Rows from block 8 of the image encoder of a small model that answers yes/no questions on an image's attributes, named by matrix and row number. Rows with one number belong to one neuron. Each number is 500 + 50 x the weight over its row's rms, rounded and kept within 0 to 999. All counts start at 0. Numbers have three digits each.
After each neuron's rows are labels from the 100 images, of 14976, where the neuron reaches its highest value: "strongest on" is what is common among them; "lies over" is the class under the peak. Only what is clearly more common there than usual is listed. The data: cartoon faces.
# fc1: MLP up (encoder.blocks.8.mlp.fc1.weight, 576x192), inputs 96-191
# fc2: MLP down (encoder.blocks.8.mlp.fc2.weight, 192x576, transposed), outputs 96-191

fc1.210:497496503537510499519454535504487462498488517356500495501510504503568576622425492501355501496476501501419490500504455503389610499510558449500536544485488499500479537530540511504517554564556496494483495497362494486551429564491476468500313470500474695502500523525497504496496501499504414423
fc2.210:492482494500497500481493505507502492565500501503478500502494490489500408486242502484501407544516505536513503519510529468501526551495500500498465522411500480382500494463443512514365451452524493507434536509455501493511410508576488552608549500501498500499467523520506521471500516497598492525
strongest on: surprised; teal face; red hair
lies over: skin

fc1.448:500548491500452438500526395492527474497482545577564651500477482483495414506487495501515478518507489496544528538522539417498510499436430497435500646478638500522500451530516598472475547496506474476435534503499501560483499543464455531517398446461544513493601507541492493497508447498397394552
fc2.448:507500506509505444476469573462550419531502574488530520510548489592496441500487513389664634477513517521539449542437589507511579494612501515447443511604492529486492519481535513470504454423541500535500499445466566427395510510493474498568260553530489460417495513463496500461417461548501537472
strongest on: winking; blue face
lies over: skin

fc1.34:464550618571506445524498353493476508491499500492499429553525479448482510521581397552499465476563476501617502516518436404389500495505541548536525385505500565506539490537533555499467496555504519522371539504502503538494526362526522475541498533451572554500465524515467468529618500504497560558
fc2.34:488658429487500505520490485473500498491513568542484531489564483481458515501470497523399438576506561520501453509500480453538431498504519481541445543509483512471365485585491568502498484494469531535480477501534500528485292485437439557513398441575570442460476521565546481403505498478525560500
strongest on: crown
lies over: hat

fc1.73:533546512500511477500476621500569430502501537501518507500520461449530506536474564501464474491502645371498503345512492484373555480445520582500505503546502493498510433499498650502539443503511617503456581496501499504472455416520449579448506468507515521515507473512456500508530533468592492538
fc2.73:501499558508566492470478516538486503500498506536510590528431504291486336503500501519483491499500470519636497497680426498499423509470437533471424522473497376526507497504457537437540499373502499497498523470483510524448469504554418501435501466450500485492514625588442580490500507502486543465
strongest on: surprised; beard; green face
lies over: skin; hair

fc1.85:457500716495496425502506499516500500436514501498500510492499502501480502500500350500505448468486540529503471500470527464448479480500502499427501502490508504500357552500498472677514501577482376500500526497481247576565516501474500500514488501416500497505500438500462490477500501497499512541
fc2.85:500502497521406603500516463500501503581517504492499443504542496556500476481321526512504518461506497513485514533497382501506557533498500409506484500500499496513510603501482527465499473484523501500448500491493623531496533487533501478430558509497484510499562503495488501500497502400263503557
strongest on: winking
lies over: skin

fc1.262:499552560500519499534496499525475527500470499458746502506558490512523575509486478445507499478507523504496633520504498472433494500438553499427496577381547418493501507489465497494501469486521500497485490527503501506461402548503499530532435458500511543500495557499493540326571506475449524500
fc2.262:547500493594507526500542532452489512575490525476479514497462587494524597472533485506526543484410490435472495584502516495491502501468507485509502529499489606574520576496505394433510346466494515529512456474593404498482482476521499443410427571508492521511523516526497490525504408499507536500
strongest on: smiling; winking; orange face
lies over: skin; hair

fc1.19:572500528384386500465437516493402484502492499513495503495479464458499711550488490675491539400499496495499497497536518526570463516460575470503541544563501469464498409645508615500501501496495496539482494554458441500480478536510513308512459524491501503500526500522492554486501532516526531493
fc2.19:514501506570466513484494501499524506485529441479493498511541419522521511507529391499481495499514523500497505503353396523450456509483531342563550504570503528392548475576501555516504479493496562558523460500506503466469501552444432488504435468501493507557458464473506449392484475578530461507
strongest on: crown
lies over: hat; hair

fc1.105:574476525597462422512489574483451433510521503496462519513518447499531506489508502437488495441483507500581454491512521510560510506579465495495486438347499494536464454523558536502502518439548493470461484490377503522491503507503480490511408508528525500496499548503497489514546583499516327479
fc2.105:487476531495484505502500518493512512505520522469541510460462612481582504393397447515515483412465520615526555444450531497523448589622471488461522501476503508523494513515499470492515528476582368557494498499494390542385529543548535454446454537552465499532515492535520483496531565482487342488
strongest on: angry
lies over: skin; eye

fc1.170:544500585458548508409488502494480500588520500487524628429476493519550504481498517491467491535573610683541503525480388502409520569520454498510478443502498508500483500499547502430606510458466553378499357508482553544510535413655457558465494503505500438491562540500519496499523504435489309523
fc2.170:501499438497518512479502499501500500528527475497509493425547493406493558498513557458507535504509677504519579592491539491391537495512548473439498504509593600513447471541583526500561564449455478423526407571507455480525532462526495470524456503565510457412503544501513527530500430464452412494
strongest on: crown; spiky hair
lies over: hat

fc1.462:383468521501477492499498510578443581502514491489469448446531490500501477505486546434542497405532633575503499504520499499472488489491500504506414503438493496447509603501547496512513506468507503517501434232369432582508500501543450495407413499432562497500375523442550478494521492500451514545
fc2.462:500501606560437513422591505429494473532478480468500499519516489484495541479473435467356583492496468467485764510390479518493491500497598540439417497465549607527517481521500559535501511446624459547462386526507530473532504548500480501495508453491475500510503457578487499518468589572433523474
strongest on: crown
lies over: hat

fc1.281:516485521489571410504520521500500461506495518534534451512548484501526589533597495485501510535515534500497411492415388382439492470629487504522516508491499513589501484422499505536530517493506468439500399621503580457496550514532379541482406507473666534501481463515665540556530478518458500422
fc2.281:497511471509497473623464508541504515536486538440497503492503513513431504422507452509488480510493472350501478464498538515491615548430470528512498375510485505483560522499481303479545410483421467509497561509497458437493532513509475503466574504417511533499488488507404513538477542536625473509
strongest on: winking; smiling
lies over: skin

fc1.251:491499500499500496500483501500499486498501498500502500496500500506483497500500500530500500447511479804500500500517499497500500500496500500502882500499500492499500499495499502500499500500500373500503501509501500499500499499500500507496500500508500490500503500500507432503502500500500504500
fc2.251:516499528514332496500508492500500500511518500500505470498496499507471500495497499500509541500494500265503500500500141500313494452499561500503498499499524500500500478501501496500500504390499510500498510418503499530496495500499504514524729500497498500501518583500555557486499553500511497500
strongest on: grey face
lies over: skin

fc1.317:505499502521496481534491495504464480440529525439491495505563482471455483323606495500516627519502505515432510499507484592448498488586453583499383481451496495556502502501461453498497393499502500326492500573527544500500374479499495498495458371507500500506494528589510492519508489538505491496
fc2.317:507498495492505632500554496485500521509433471513498514515500550510516498509570489502506490520514473517466523500504438473496643562475498466546503494500499489471508499500606558485495453480488506492522367476447515480501500474485576512365496501525502529547494500494647502492495494464271526436
strongest on: crown
lies over: hair; hat

fc1.571:500539618504405472503493453496705500497500493570438503501528499524534491497492489464507501500506500541496513500570494414499503604595522390540380526497359438491506591571500504443520501483496498457525495516421381500478553512588508500498447451430577472643634498530454490509478487488567547513
fc2.571:499367501524533517516498495462509487499606530338514412493511498564531505577513608513518505594500497522531500518503361512509500500484502501438500536479546493519518499495461509507533523471577463534412432499489436489478420434497497488611522497438496500607477499494536510501275469500497522499
strongest on: angry
lies over: skin

fc1.180:500500515500499497501500503500517499500504504509500505500511500500511476508498498501504487496488500500509501499494479500500498501502499496510491500500500497500503498502499500502502510497499499584501658504455501512500501499499501489500501514519501500502487500497506500491524302499493452500
fc2.180:501523490511515505500524608500489503416504498504568518407500510479427494502499504490471483445501423494484542508511502500563500503495517500345499529516492491499500525510511496474501507466558511433501500586500499518498477500497324520603500492495503448547489572500509501514500500501481500482
strongest on: angry; pink face; a bun
lies over: hair; skin

fc1.173:507501555481500500500500500518500494505500506500499500500404499499501496522500500497498500500436497501500519527501500540500759500499500500499528500512491500500460492500484505505500502498369504500502500503499435500500502501492491500405372511499515500500509317500499395501500500504495500500
fc2.173:497500500498464500514468500343497500571500500500499500505500514493500500500497500481570500500562503389463502493504630500500500500672499489223500500526500391503504502504500414504500487499497501500500500500500500501500500498500500500507886500512500499469500564455505575497468500502500542500
strongest on: winking; smiling
lies over: skin; hair

fc1.376:494478548498486491502568635444529477435515500525542503520502630464476582457532492551548512526500520502534540506474497602500500499520516597520494481500476450423497600472503592500507556434478477457503568466494329530500511499522495500499497496504549504542452500476505440507498490499509499496
fc2.376:590480541499537467592512486475500401523521481602501501448506498546507413512486516500513420487563493491521493368486471508524546502505577511490497476431493503500388416499502497505503499488499499519500512461584512588491499421493495494498440516521603478481400488489504492505582483548501526502
strongest on: winking; orange face; smiling
lies over: skin

fc1.277:500494533495483447512502513511488547445514500500500501517503477499501497495397499491508577529536498503500496483538503460393523502534513550616505495503513445527514487436497555508501503499481510557500500496463500505506485500500499507374497499493526508500578412405497494509482445506444503485
fc2.277:485502456500493501315556500489538509611489493498483503501500500514455477504547500501546498497479481465507501496525499500626497527513497501503644501498520501466472501525498488495518500462500506420500497598509506509507499501529491486501489500481503435610380520559541688424414499503505495454
strongest on: surprised; glasses; white hair
lies over: eye

fc1.44:524511496500474582552440502581477460554528491524486522481496527508576540508496506528486493503446501550485378574450499462574502585483555434615460637537558500509482502624485496376528468500518476424409524531570502509499425454522504495435457496485495501499479474552473520589491501608484517494
fc2.44:642393546444457402518458493427516570510452473492487494541509407416501460495500468474473503474400491499539462419440617547494473513495490433491576521454460509465521470580483472504497502500501526575587486503491627457337427504521537498473498480521511443515510488541523412482500501664533599484
strongest on: crown
lies over: hat

fc1.221:497505565475499557584524492503532443485518492497469501327497464422518492503506486398504472502563574535627529453499477519513497455207507598520516526499501499508497510497509526498500542471483502501449465501517445500494498492538497500528498486330486515503540529495499505510517496503473362486
fc2.221:420540502502370593516502486488490463494530495557440490512494515505618503535653475525480494450462514403524500491454502615483491496500524517565468551471448411561524485463495498500616474484508489531500493532485558492488499446503500499546493485490520502499500496497499500483564460581481505554
strongest on: smiling; orange face; winking
lies over: skin; mouth

fc1.3:527418560554469479526506565557498500475470493495507533479498528507503521511477403481476568506509511510513486490499492503426460499448506502499421489497377602481655583448493522490498489491535501531474506500448489503523504477542501504495484403502380504500520498480511532431496505497436548502
fc2.3:528578497594516465386369499507489600487498517456452498494505551496499500489484483502534490433478688501501549455521500498500525508481521509512387456497501500363406344342485386432499540459515516499571450478483510506560466514402511493508434507474606530499469467500494495519702493565581529497
strongest on: winking; blue face
lies over: skin

fc1.196:399502456796455534500495500487639499506500500541499506480544502496536500476492502506565496500510599469524507492486421394498497528375474651507498523434500513438490502500695499484509500516504499495491500500500472500466552520502540526474501515494437500515493501553556500533634539487528608508
fc2.196:500497500303504435501500507501524488478515490500478526470500500400498499623500501489133501501503500520501489468455520499485482496622500492504497499498507427667500500511447502500500562497499495497500522500498495523541502499505508484488501489501360502514500481500480560537500493478520499499
strongest on: smiling
lies over: skin

fc1.140:501446487449518467552399504496498536501473503500530500445614374421483522555494433554506447444500472492528516480484483451313523464497504536466468514488531499467520441645475502527502493405498458500473532442389502519423496461499502584507502498488557502522434513595557486543500568541509526531
fc2.140:652519514647470553452399523495481495480496501510501536526519503480579509499477505431498596444487493487485518490514378466504486476454642556519502467420385473509500522559583507521493468448476514519444495434576537554512401533495484509372511498525567479504485452559507390493490523575504500436
strongest on: crown
lies over: hat

fc1.523:501502528528487432490540498503532384501498502501500500500502507459543506502500514509499553499501503583548626502516521623484506500483582727511542520507453497494498509430485554501438507411503471515538498501505499520500497507641495490513537513497500645504492540528518496496451485396499504503
fc2.523:537473607581501494533503499539473366499486497500480500338553425503502493486497440500483500499505500490529626490500457656589524498494622533565507474509493500531518492494498499513500506500583500516500499369499564521494433551489483516496501508385472501480496483494500500476486500500652482501
strongest on: smiling; orange face; winking
lies over: skin